A small model that answers yes/no questions on an image's attributes, trained from scratch: encoder width 192, fusion encoder norm layernorm_no_bias.
Rows from block 5 of the fusion encoder of a small model that answers yes/no questions on an image's attributes, named by matrix and row number. Rows with one number belong to one neuron. Each number is 500 + 40 x the weight over its row's rms, rounded and kept within 0 to 999. All counts start at 0. Numbers have three digits each. After the name is the row's rms in percent of the matrix's.
Before each neuron's rows are labels from the 100 texts, of 14976, where the neuron reaches its highest value: "tokens" is the input token at the peak. Only what is clearly more common there than usual is listed. The data: histories of elementary cellular automata, time running down.
# fc1: MLP up (fusion_encoder.blocks.5.mlp.fc1.weight, 768x192), inputs 96-191
# fc2: MLP down (fusion_encoder.blocks.5.mlp.fc2.weight, 192x768, transposed), outputs 96-191

tokens: "dense start"
fc1.428 099:509542486471553438494514538547483546558499484526516499526496483499434487496551476505545507559482493540549422502421461460473486485475486511483513610527493543522504417460495557507461559465502497529518429431550497479460475410540531501527520532432515518540586481465551484480519482486558510538
fc2.428 094:485488590549453474547422499533487518524536461514523519495529533549532517479482584511461467444519439512414513509470550523465567449410429518511498420479438511453497458478462510543496492463496513439519509492554500493513475579448466478433492514537479433551467552567498555486519542535590517469

tokens: "111 turns on"
fc1.246 078:490514454572544541501509519496510517477514526521511535545531501569488540443545574442546528530527483515423499565530533486505517449504548474506545523574467487517531460503530541501462473466447548572564512504573603552508497424522529481489527497504493529467514476460542520470489569509464491462
fc2.246 064:563446510427448557503558501569530519564473514556478494410557495459490427510475502541493516488527498592533518486518487515488448506537505480500495522470470555527467542521615455548490488468500448570504475488483507494518558543518510508459516517579545439421484546477524529455533473504478509535

tokens: "dense start"
fc1.186 071:530499560515460493507469471525492510483493545525522419482472534587481467555522454424446524485474504477490564556548542489516501487510511543544430491562524508530486440512558523480509424440483432570489503513497495530483506479505497510499471473528503538484482426524527488507545467564551471502
fc2.186 060:540541392512469489483466565491494459503526444536551499452509532521482522542556490542547543485537507501503475480500469484519569452483507466430483475555504403440466507499581574450440557472474543514499554483489526507446498489534479552476492509483446531457560573485515536530548520520429442519

tokens: "111 turns on"
fc1.215 133:524528493448434482504506513484444519498608515504485536494470436552518527526472559447539530426500437447429518502455480524478491500495513537467482456537440528388487528535567471425468515489495579535482550489573536513533516410492527544464540579478558549527499489593437530466473501549538511499
fc2.215 136:499544475478545468502583514513592486410500444517530481560562473486565477428494464534505460468516553484533471516528481487488553486445459428496470526541516454586508507523514567542529487478518430508592495529479426466543511475502419448537492513513475534475475544517533449473510471474510486515

tokens: "101 turns on"; "110 turns on"
fc1.218 073:455481503546478449485497492520489579499509489476481479542475486465598480534448441511455497483438504515491587518502494475472422444486566457502468521504462556491524515457512479507513464438400503450602518532560464493472466455528534482514466501528433529437477473434565556507476519475551491544
fc2.218 056:441438497482533499491547451535497522520488490519498480502530584486454518510537559464609469517502452451445449572549438485489511425487556556530481451508519503513548486624555475462511446507509505548523487465561608495488474480527559541410502451443530427453557500530501483471554436494516470432

tokens: "111 turns on"; "001 turns on"
fc1.64 078:474415507475439489552487532515425574560501436453502536462491502609526423449464463463541543472511537473526523452540520480531521499469526510537476480494432504443486467500466508540449500500477560524499473398510560516544461530495562574422547467463578463505487471502515484536473484498510553542
fc2.64 077:512502472513503424550477460542547487518521514519441495580526491497524592523524478530451467556540424473472402539471543566482461481493542547508514475504485417491496463497449522545534419478443470522460491485495520485540506466580456484552477504452446524474493455491473450510414491516456479500

tokens: "010 turns on"
fc1.491 112:514564441524513499457503599473412512534501498519444461536450492538461488534443450503525509478489515473542466485543529446470500489509475476425440455495419488501528461544551448474503560445509615498501579493455449544516484425482525502450507560515545489517539431507544519492401543491492440467
fc2.491 108:519440547500573547473512453479498401464531465485511507591527499391488516553446523591458514490450496481480563476453531530518523467549519507529438463511524583479516511484510492545501508524517559523570512453522533513508511569497473468536556549444498474463453540500495489501492542530458526516

tokens: "001 turns on"
fc1.161 137:559508441537475565552457527502469470500464439456463466545463413528434476432495561540463571484472428509497406437482481491535532475507508497553502507520536540514445508522454504519527469593445538504540498545506481513411531448558474512538536507488459501471505547454612493540477536504496447542
fc2.161 131:466496464532437432518481492528570511507550504494539531521541544496514504550529413476563482539613558462501486525455461500474468496495512539462450490547513501558495485472576576456496523494508507487569496469499498469502466477509475432547478547424527518589483470483484550447532517427498535523

tokens: "large cells"
fc1.203 093:500505569539531557472522500510459518489512435491472498476461440597506476524479478469435480529477481446443533452510462390466502433472509548554494476509560531559553521449480547456513474461464529546498507438460564457534496446449539496516453434472487476518526558549552536577518482505478494526
fc2.203 098:570507510463500512487527410483534479521514503507420530521526593570459525489497524513547476500498550557512486480363474501492440553555556494508501456572483544559469465531506480480450460491494425508434523449576453485492521453517476499452507442483460513449578490505568498448560452499464485483

tokens: "dense start"
fc1.79 124:488483510473480496496486441506548544556498556473579541526440478490491498508568482484471485560503488495560477502507465439437539549547534574515426469457506470567497493423542483439506574475500517508455477564494610523474486507501517482425600537421462447506576514451461556380519474502514502549
fc2.79 123:524509570498440376499421561540511516426477525533436498520531519564542492507536538539457457493532529452392490529488434509523410465458462518471546486482476537492474499531507464538458469542432563525484529523434457507545455497486464478519437530495493461509536523621556473488474541471501468489

tokens: "010 turns on"
fc1.715 125:535520473518516493505540484560439506527521500465485406398467522514553481517507497523482465524425535567506448496520533454497558471492472527536538452536576497456453489472513490571553540503529521477547465475543480518462448572483541558506557501552512481514499469575467486499509523511445486540
fc2.715 133:450542542544466482480502505481572598496462482488489519547567461489457502467494530565468429443544450501447517434475482538502480584449538533465500469490478527496528494487497572509481486512487387500459441541484522452501442470457543479524438485476469471555497492555454528451486459471458467486

tokens: "dense start"
fc1.761 103:450403522490466527490505441495481489543525542509523505507507487581496466560480501490510509468409472418477492483480405476490463427493455483521537487462436577495542517559546442459579428471466568478463536508443458565558466459519497515489552463521475528491470501440495457570512507551503471517
fc2.761 118:514521509437444424456473558504494497452532541479504456501468590499446537529499496469511509465491553502502536492491515554519530475462539550521506524462469614557447508563501504534439561468536457500480531466597523465439459550562545502510529551503502494491461487539536497422428500470475501425

tokens: "large cells"
fc1.561 118:488520516438451526529511436559481491495530525549565569490474583484485527516506488498508483498501546478458536539491495482521433426543465516512559451538439487536414500468553544495534556515432485551430486411455591471638527520504497547453587525498429534451535501482524481502544515450490507550
fc2.561 115:434521531547536424490445504460526528488546510438480547541471556475498525480458464494463482527588463489513443465466520584514536496500495468469551486536466468490505549435467499480484565514487462450527503567508554448519425505551525437486432498523597496515423442468487404530477508549576546521

tokens: "110 turns on"
fc1.342 078:507489544509469484464445522498566472498531574506466588446468475506498461462515499437507504468520593473489549402431445435510444456471466460482488543538498512547486469468466534531491448522467517472554474461486559451494525462507580502496531474459479522529472504597582478511482512577505505492
fc2.342 058:480504447452502420503492510551542527483530475515531493454445615407421474520437554554544532483452514478526435531457558534445457492474567525495545508469492551525489515487499450466549538450472455533480584529499503591476462540515485459450515477519468532469477512488519509521512490432512507567

tokens: "sparse start"
fc1.227 115:554410545493519456452474533491491438499437444495383502483483540469577434564470522488467536553534539510576489506478555491472514501537509508509491457506493472527456425553485501499568459520516468492482522446426473525496494490414432446497478493455504501541532516467546483451494485514589517442
fc2.227 121:495446504462422495530525470559552463466452513473442483519485536526472516481494535516489577520495489457517544523521505470434501501480507555472394497510489492587488550453479548467476505512543495473514425501519500529485519492484487496556469509460428565482534569500465504470500582509476472464

tokens: "000 turns on"
fc1.505 129:516474548485442520406537527497574540514440500503426527437473505548524496521520531535567457479474442453539546578484512495503502508479575489529500510502496521548477482515409434557441561438497544496447503519501521520508509465528501484494492478571443566536492502499449518488480459475475575534
fc2.505 125:512435419504529548498520529532486479503540463507465499580466516490541497497490449552552558442566498470514455540472454540511496414526516562506507457536477512469445525482501602456547539590456539526468585476455415502527521499527521483438569552465522496525485449562492516498455432534589433511

tokens: "110 turns on"
fc1.169 113:515509506551464442589521498503553512501470492476461523478413550535548499518520516497477468527558524494438570543472535448443561427445520439450523486524460476551547481476437499546507470497430539549581420483470503521530427496501484482436470524492495504526532545465455566450470433494499549477
fc2.169 114:521540500466512518433513529462462490458549457542533511523449494547473520616453469630552621463483548440538463498438495519456479434548454561450527539549522522418521519496539562522522490510479454462479550516547461553494522475438481485447527469481495525454498520508446456519477542444512506584

tokens: "101 turns on"
fc1.129 143:426487530523407539480550500450502506551577518488559489504495512502546444493483551518515436560522461459474521563446506581479508421475515472548529507574489533450490504499468541556467514493500512518485487461540521455495519395533560485533523444533489478526481523536469512513517511459602577530
fc2.129 134:485482501470494436514421544482543487441427488474458459537547519532474510493583449577518488446484543512455468569489495448417498495477533524449502505506487526525483536483534551444474467469535501544521466533574534456479491524509491594501443482509455524470556505480540543456499490555436500482

tokens: "large cells"; "sparse start"
fc1.566 125:490478488478429496516512499498497428475561504512498540558518583452429481470551541453506455500525502512473533446488505499482487455462515451490489496467533434462508535463477478461479518440535461389484465554481543465519439459454554540479516470457498439488541413524554502526473526517453536567
fc2.566 114:491464519487528512437474508520512555510421479489583499515469495546530516513454490477500516489502485419490509499455422544474490374479535504506540517509477564511529447437487526489484452508483451568514562521483452558484474516512500503416544516541519552462402537476543545500505497522548421540

tokens: "110 turns on"
fc1.563 107:456537481424496508460518483515460530564469520516504551528495487489461505542500418444524527523469529490563498518508496495520473427457471473558469500475470621570485482524591489539529544445561545537556501501530451458541586495440581541500443475511557522575496492497591490466548494489482479521
fc2.563 124:465458407542451471468451508512466523472529526489490420504505417518448526461508489532562508462499427516414407442501524549493513471520508554442463542485524384535533471526464502556518495516478524485507457447549586554476427434496511439512484481453484497467486586473519526501516464463486521426

tokens: "large cells"
fc1.17 093:539513487465493473515510502542525544463535546475440471471508472453492483451539524517546499498511450432448482596437531467527546465495574483483430461484529525570570513452552502471501503438419517537464529432511491481519509444538496553489436469480461514509450479534463512498534502496555468562
fc2.17 089:522476505501505532519540434491451454520539531478530508560455537470541562502470568532534477456497529538512549510486431568500534498459420492508527448518442561424475465476458530516461507520536561479553616534501543535455457548419455457572480508517510480493492484552492445463424491533480476448

tokens: "110 turns on"; "dense start"
fc1.546 093:535496463441443488458418519462518509478479551538489527537541504529448473511432458552554509502398433501423505511537498479570466455458488506480462539615543516445493527433488505509506502457554469502543479468470442517489464569515480513441467517446492572520563478557487490518501496563564434511
fc2.546 106:544506454484545624500556476526537500490513442460515564568580496539495513407507552528495486485501430512553515444498495488443446517533525521494509485478501524515472503542527504408439462476443491529389544470505561509537443512451539446447576449498449494479463536442466502464570517510541467469

tokens: "001 turns on"
fc1.394 124:486521453544454459472495505536486510427492491477508532513536530442498527467517573600476521452519406572442474470476502466549531483525438496586426526490497476524486504482492476486529500475469553418526461490477513499457491410524460518468495512464509521409462555480506553546556501537564497527
fc2.394 114:490488483530442507478446497541456490550471508519478494579472425569518474513547505463449502596495456451510542453538465496439486429557571522463480570534428454570516502505444523533521479521429520497520532513553440473534585514473433498519503474429475502531550492452574526492528521454534467436

tokens: "111 turns on"; "large cells"
fc1.304 124:447453455504521555541448442519507524519556433473435423516496494518509485529529582504446558506510583477499571516459477405481505541529462394501484502419537454519449525434493477456507604447542490463523507501428528492465521513467462436446509531478575520450488493511519426517471541505558491546
fc2.304 127:485471431480507467469505534515448532502403526497549528543527531476525507437461491463518558555466461482521493436510517506552546430517531532484488548468475508569512480474471497543505465545458481474475514520579434468459492444500490496534512517540472382513478495461514555448489428502448475503

tokens: "000 turns on"
fc1.496 126:467554488490545496509415479516480507596502403477478603515556457494504515511470431489555535437492503507452458485579525498500520529471524517520471505549470457475527458453488451476449549475534544497523536511495448459508473476496481505466424477471466535482448580494529569519432495518554466533
fc2.496 135:485492501459457406523518584490544450414545533475499416503463505411494494567510551558543487512546480538509503470461473516514498473532570501552459547463543545569517510473506594480565483521494545513514473451450498516453515529523411532510549529492531537537490515499488459533508527549449491489

tokens: "001 turns on"; "111 turns on"
fc1.708 126:581492508453538480475482471471449487472490540472409421484419447589491531513555526492431510414471523510513557547486457472485491501455570513521479513493504527491493509398494521558520624507525520519461511461519509563496509514533488534469521491614521468504480463479470496517600520513475433522
fc2.708 136:487505439467543546483473523508575433477468516485611531519507542442544497524480531478485508486603508538529505471526451584495479461455535447433572458493464460523512495528466535458507447535481475508521450498485433441510488507509520453552487434499532498524527500478521413442466483476515479548

tokens: "101 turns on"
fc1.40 097:548510478527480531522461563533553557503510526480435472496482499442572505522477533505480492506508601515454541450523495552532480467527501511514483513530510480535474427494547505545518531498500493443553473372457517472487461540465497523536569490417550451520490446520487431532523498545501455511
fc2.40 081:408586508438395515458530514525496481569440502522511491505519541495497419485556454599510489456495503481475492501457526478454467490494571414500541528431475472528455503468550585472486469494502493430470548514502513498497501533538482544534548545521454399550439509531557512493513450443507504553

tokens: "large cells"
fc1.171 124:441437434518493500460460486421524540498470529534505467435505495483585469534489491505568517484465525497523502484528499538479468523470447534523542554487507592534583469492497552519373482501470528497453471494442433434473487442463418505536490545508480489495497480532512504534490523518541482492
fc2.171 143:572541575499495468533503464456448469438409493448459475578599440541527434514477504462447465500455501479437455551536519508519519509467547513478523466524533527485434490460446535587577487505585516486564450489469466534490508481464543534549444472478559403476464484519527470420438505462432461503

tokens: "101 turns on"
fc1.462 090:508523440497507549496425507491518422581453507537505495479550644490489435470574496569527471441505546425481502527492484491524457448447468487446494426520440546501584477499514494524464605499496493534540523520491563513461461481504518480514492498487459547533459471542577550492494525537489527523
fc2.462 077:446489511420533494515465506484514508531548452523443494513504520436446546533434580597541525503505557574517442515478556446487514568440590542463546487437519500471466576495468535505521498439529455447487536462516574456520498474537495489490458489544491531494476520540489472497445453421512464493

tokens: "010 turns on"
fc1.478 113:439524432500492517497469511471428524575492510478480469413529451488423439533430439503546503503474434467448521467566557546473465486476538494512517446512490501493549487508571444556450472472495528442487532478507504565508471495500526483471548537534484487448516472484545539458503482455471520542
fc2.478 095:501553516532486462538454529472571539445513530508568443539436539462459522465460554470479408532499535400512494459549552511525635476514547518533539537499519507479426505498500562469551467448493523557437481566506471448511550541487476401511474455480570458487457557548555478465487527476483532489

tokens: "111 turns on"
fc1.704 089:584517521521567457500538482530467522544512489458493564563512511568475513472536590517497559492496490563447514472482531417449482396456484498509454527484484518557544499488534530481448550527574499453551486461497514594422541456440522479443547436558572502537518416526541491488512515572525496520
fc2.704 083:492448544483464486515447491530498504486456425498490548438553558447506410594539506552491529533458507500483483501522445503540474477524460477471459512532453545474485567517512452511509561515490529481431550495543530419514456511486478526488522548486542506512560568509456531490537521501481525524

tokens: "001 turns on"
fc1.511 104:448449500573495510510524471480516470540486434488446563463504501513552500505468577521533515455477544501576449473514494483486531482409505492436511544451500563539549503522519440588528514539485534555564497490512532486478404474519543488486542489551515568446527531470476514509512474458554525468
fc2.511 123:538561523447494530560469475465486545467547508425530487524477511503490519547534491453500492445511506463469479501479455631478487492450456468510497515541439460568513526521483535493532523508575531457448420510459461485489521537529489593490572466512495407525488481501541444522482479516486529516

tokens: "110 turns on"
fc1.592 113:526539459546490517498465556547468484529509554484531505450428452553449467538442440485492497476567490617502530469505415498498450423572472520484411500517513518447541497444482495533511494520538511534520417512441524535470461467493481447515497434491452546597555470592495536528550499463486466535
fc2.592 108:462524425498470524458497487517542584502422477468536559540487523432546563536569543486472509532499439446521512488484531493501552441524496497504524486446493473568569535539485503505510530453561514435468503470547404497491437491483479496523527543536518473451413496481469545446501459480507479513

tokens: "dense start"
fc1.713 128:582439448528471559532558483440456562494552525487484494487406513570471521516500516522501501510535538426520478586555418509500562524439435438480522482515464502539481517505540543530494523434486511520581532496492546522465469472480534417530470503453487533503474515503501499603540536543463478448
fc2.713 137:436533570415503521535495534528489446488549466508496531451474473449487499540507482550548491561529484530461530514445565496507475430562535546506504528467481552494490509535523469547522436448510500525456475512547477488517549547545496549478531505522487510474529549488491519521414437495459497510

tokens: "000 turns on"
fc1.92 106:495542524519457537522443563480455493500418528509530526579478496480456503482465491499490504586582471465477484527503555512503480479493508505470516519530446504463517571494545431476491488475450514520507500536559467502547440416511472511471499407523475495504469456462540529502558450540543528506
fc2.92 131:406467547456476474501494556526502483509482497474508566530494522540465557496527465505518465478560521481487501492445513499468503544547546511489470510485461558491472453483503515447544504502426449439503543477547511444506532538540451529485541523475470538449507537554514571418502528566455496480

tokens: "dense start"
fc1.590 125:454465498444424414512535530544536512532556549487600549500468514404430514483490571437512527580516562476426483519473438479493505497514469626497456499487511441511537458490492507441522507501425505577535467520488505487583484529461543488447594509438507498520512504509517520475479525494522475539
fc2.590 125:567523507515549505519497554490477511524466499460427441523516543499516608536503520505490476534522518447523494470480483511473524476477466469503523489536544542484487588427460508435420576521527469504536527481475446532457500565504459519504447504462468454488502485517511481630481468461537557489

tokens: "sparse start"
fc1.588 064:518471527538438539577499491459531520401512611494470484463552547516487451475482547472477486510503547509495467501544589515482478483484531492528541583534443489490512452506501494485405535559501583513502513462504517531517484485463507530487472407472539561503474511548530502446555486455581534523
fc2.588 042:524546547456496450549514542549487436483475580518417502515517523454473520524555598451475477537431472469455551495521515546438486513543472443387500521468513530496571460457438482466547512470484505594433447536471443461484615537427532529519554535473464492518519513424471469496516492468404465514

tokens: "111 turns on"
fc1.374 119:496495520505527471447502447537544542559558533461463503550534477531493500517534512515487528464475511500481513485467466483537481443512513491460417484550488527465499466443533523412485496436502450566485482497578429527449500444512576397450504476552563582452502561502554549531512465464523509466
fc2.374 131:512453464450439513507541486510507453509528541603385434487470583523478505541504512543576504502522461477425516494427605570487517504548546539502454479501492427475575543493511479518552550491554500510472508428511539502449543494535431526527502496455543483498526499448545505505569529553537507535

tokens: "large cells"
fc1.598 131:516437536460488441546461480528495479583574559509476513479552515431544476507527477535518575495500594465503546466468556476468456562495458439519459496485460504563519533538505488549548541470427464522460484451445571536560496503482522444451496491520415550498480502457499482458535499467531569528
fc2.598 125:501534476552489564537422496430426468519536473439502446487434448454489595545457503479512487505458511466491477527536501586517558517562529553532474496517440473537446507441440524497463546567494509508521489466480506468519496561569514461493563572473483469563490423540485444489503468516537490467

tokens: "101 turns on"; "011 turns on"
fc1.504 126:446447532481404529505464524519457465531497532472515460512503483472477488542492481505458459505459555419461473441510544458568525505469534451538558514514493529463525425491557433521521523500518508530447445402492449512458501543514520470536521503502483514525512533429498492533496469483512534469
fc2.504 123:456481479440494417474520530438516422469461487530481483497520529523527550532519464542499534490554474498455581553450436583435498446438440457506515526496459492520467530564437567550496488455491487547600539519464519515552495539481454498479460497463467512476468518527502471475428484423521509485

tokens: "large cells"; "101 turns on"
fc1.4 092:546478493426448578540469526481519542549482504515469520564537548539471420497493481508473460513487505456483543511500507433459516492485509468482534476508490551502508523527477469519561535429532518545518433485534500508485539439484501534451514513438556492545529484454561480534555544398543561520
fc2.4 089:506479524486529482508482456464534467485523510452416535489502489518523469456545479451450523522553442539507437466531420502546465482570508507564470534528488520505521487591511551490473491496460473457542506448490490512500567388393477576516567508526459507436491579528535482508508497564441415460

tokens: "000 turns on"
fc1.206 094:492484482533592515461435524475505473475512450536424525530494549498512571544503483447477462457496494493485459479530426500568429470532517458535561497485603559516529513516451481517497451499528559510484469484531548498556522391433494502553473470467457469554496544452612517487470498585513532550
fc2.206 098:520512520464434489489539513564538546560470553469494557494536541554430498534510479449535525505496571464464501519477486456531500521511459474384449522520442488516445444504525518526511473476550491494496536499482536588480536550481496489493494495463540565445511519476493499428531497510471433580

tokens: "dense start"
fc1.393 121:528497569500483546472574479424533487434503515497430523514517526529531512532549475495455485438410564493483550461537490486475449488519456446525546481506458507490515566519508475500533456524495464584547519515482531512514483443517452410556468447473542434468476485547511572532508520490517516494
fc2.393 136:477482462423520493487450447587462502444451499487550471529489505508413522482537517520556551557559435548478422516481513502483504467558556519506502507512502508513472461526517495531459477466456562456469458497508440507507483555489516590504541512500478545518543562484462510483471492412454478445

tokens: "large cells"
fc1.735 135:515510459509529451483398455436489516457410486461515503536556477539522500553522480542518519509469511536444432540475459483473471502536527515438531523465492546485504493504495585516494544487536474545480552442476491528479495487480498560517523597493518528569521476558574452527484495487541529498
fc2.735 134:538529545504466473442500535502597461435494498499567506524428534445571465493545472476411581484542550449560523572572463445542500531408561532521498483510562488512469469505511500529502520518506565553543517538497551490504502424542462453500470531561508461486529500499481450415492447446415468488

tokens: "001 turns on"
fc1.375 127:458533486495470507522465522519461440499496466502480480539514474508509517494490567535438514497507446457577434438406510477536522537521532507523415555566504499468472524607519504519456500536437535464459495456509539505491474466542488513548546486454498519448520540498590533528473549594541488505
fc2.375 129:465438503492460448468476506520483569501501563446508539520532493524488480542540501484506487594574432477458469453539518468504514418534525536511464517531528475549522505463481477509542373510431558439518564561457510472545527471478458524473522477402515513551517476421476509463507484406511457493

tokens: "001 turns on"
fc1.652 135:508528456469505536476490515459496516462512442505484433618448467503473454413524569547484551451485441550436455478423555491479536517552522534529471483496517477513486505496401463511490442524430528477488535525482466499497514463508446495517550458459443512480474508462618468480471517537546426533
fc2.652 125:476530488524402411531513475576535503542547524463517523461515554511486567481499400435505494544569547473497466521509474484561471491475507517469487485496500482486487519508598557514477545519477499509553503435504544492460493502528532488493528557477548503530522440503466520455534481482444538480

tokens: "111 turns on"
fc1.389 125:441439523470510588513454466511507496526540511530515512458556520529546517494454497485490559493566511580520537503523496576524506470532515464507523537447463508500470436552489415523511572478518411461518459474463570550530509451466504394454386527448519520548451491472474514530500546425493519468
fc2.389 136:492485455506502467540511460548511548500476548478506523548426525434448538427502487420544558569509419450485468463532456509528512470575583505495565473484504546484524525535509585468592450483481504492488527494538458430543452480562509504533515514531444519538404507472525500470466520513559512597

tokens: "110 turns on"
fc1.76 104:530481476470456552469563516460450478437505578479463461501538482538544501482531444554473481566557496443443488539522520508484490399440514490451458499475511514519473505450509503473404552539530490492529449502481495431458513477490512530480555497513480518527462519526564438485449571448459500485
fc2.76 101:497500595507496534515404452599495544497513482473452512485434453492507520538509473569532493484504417543513445495466444538559458520522496476503488488498502522487541532483554445514552496441514539496415512495476490524500437511542515502531522471484525468464547494458447496522507538563520496436

tokens: "000 turns on"
fc1.321 086:523501546457493519547449434532451510481527530510513494561588488508500463535459507502595508471404473465519526460441521462466504490522421487490508443544551578494524446486531489477473478454457479481552451545433574530517468414453520521515451433542457496503511446490478556506464431531585487496
fc2.321 096:446537428441503534505594553495528457477505491454506487481468472501455506551517420471478475568514593473541443501469541550519486418419479490541521461578482516564498566514523561472554481533523426545489551523503476524515484519557444516507441548557461542507475505526512520532538492485488485543

tokens: "large cells"; "100 turns on"
fc1.108 126:484501546542560482438507494470489527574494467513564487531483497454542512472512478549488483495540505498516493468478481526502504579552461467547474483487541473547476471509493447506483548480505508502521527473486514574561473509494512622512463516489556562491497541508538554533551496582479511445
fc2.108 132:484463489579491434538511457493469511484494447479522512510519533500518459542454503508547581450522513459511514465565523447590563475495517517546548486554515478490437427492482483509430418498439547559444446577545486500531532508504521484518497509533565443454484451562423525395467574462509565531

tokens: "010 turns on"
fc1.399 108:523499516548458508594550562456401519491537499442450584531537479563455428567437500491531534460492404488515471510550523490448450519456468509510492479498517531467490404463544423547516581472477624482507528490499457507576448466529518533485527533504499556496533518474588456473480518503509471449
fc2.399 103:471447557530434502530465500523500451555553510501439393459493460434480477501476508461506485521524521487483489548410457492504570428508541477481493536465416562495488530428477560454557427456511547512501534522487537474512521593541496515548540485411461539525457527526472475452479557495500521490

tokens: "110 turns on"
fc1.262 112:524478505539459470459431468543525475535517486500482478478476483550520484448500531514569545531545524472538575552521539465449494488507440460484552513476433550489483473450483450485494488469486523538540520551498529532492439521514489483404510488488478539539528484487546511507446470565513437439
fc2.262 122:456561494362578467508573573497547482441484492495498521511477505459501523550494514493499448543514537486431519424444491540526461397501493468485508450505499524464502527597521562504492474501465429461434521479458502494470505495537504508492474548506543567466531491565549517526522407498553478527

tokens: "sparse start"
fc1.237 098:504517521510524522461467549493460532486496448517501456473450539503507457523578465487527520504513453465497437484518506488538474450445512452463481531492476544532570456535427510534531544459542513470474538553504478505457489490492531606555423484541480534580455538447512493468491483519507452646
fc2.237 099:491483498463519467525518536484486428419533553501511630578480509466472517412461537573517504454566521514586500455439494532494483501393486503449573488474512551498494566477550536463530472442514523539478463505472526478538461445543423484473557438530554582451525448469465481524453566546479508509

tokens: "sparse start"
fc1.458 106:487514519584514446480501564561551486500519559499435511466477536531540496452482463487490531503493490512532520504546444439478485479532466461565434485478488523523595490515480464526520526464503562499588522457440490493448555505523517491535429503471569509493469519413533508446582514494525586487
fc2.458 105:511459397484479509467501481551490500560505513458497417516543516486515532492447491484471468530515530515429509498431492505522489486553404515573443472561487467504432475567479505460467512489530444519495562578546507545511559403535470476523502457558446484469526498483427476470541468525515543491

tokens: "101 turns on"
fc1.569 127:552492500464516492498533463437386561458480494512536555517550496504435509494491462533451461445607512495503531542516547438531490457521455484413478448509478576520535519529530505546518451459523540521477510495532509484503506460513497564579506501469524562508554450466508481562470486541567485526
fc2.569 107:486536505493472460530467557509470463567543460473414522513510559425488585537569543499528546446440505480450456555512563578555507424500486409433528518398498521491501530499531537489504530505486449485477446453498454439545509531528507470405490471494517565450506471458551524501451457509474458498

tokens: "000 turns on"
fc1.448 106:434551515468499501556493573544499539548537561543463496571522506508486468455491494488538510460464407480468467425461486425481430471509449457553518468495529506590480528418506457504523516483508558494512444543492516479536506436523494485521474451497483502549470570438453512550487563521516493442
fc2.448 133:433528504499513589444488519473522583476479461561488476526485471478479544510501464531522445490484594500555466445468479515538535514464541470534472487565461482471473522517589476432421477529498421417498484499546516446500443462599466484471502463545439494529497471554518546482529449494568470476

tokens: "110 turns on"
fc1.712 130:544532502491435423490480502560569496505530453501491520478561526539516482510550510520528451429547475481615535508499506458527474455475473494487404446435495540481486517522521518554558493468500519585562547483521504483503562470500523472497498491471567482588430491483521474513513515499543463521
fc2.712 120:495490455509475526532494512506507516467491569457463482445519495467494518452470467519552524500473501588498466535441524558518512398462573546492466549537547456516554478555552574459525517503517549480500512466529568498499530491494506473449482457496518514421526544481594531468513521498515500403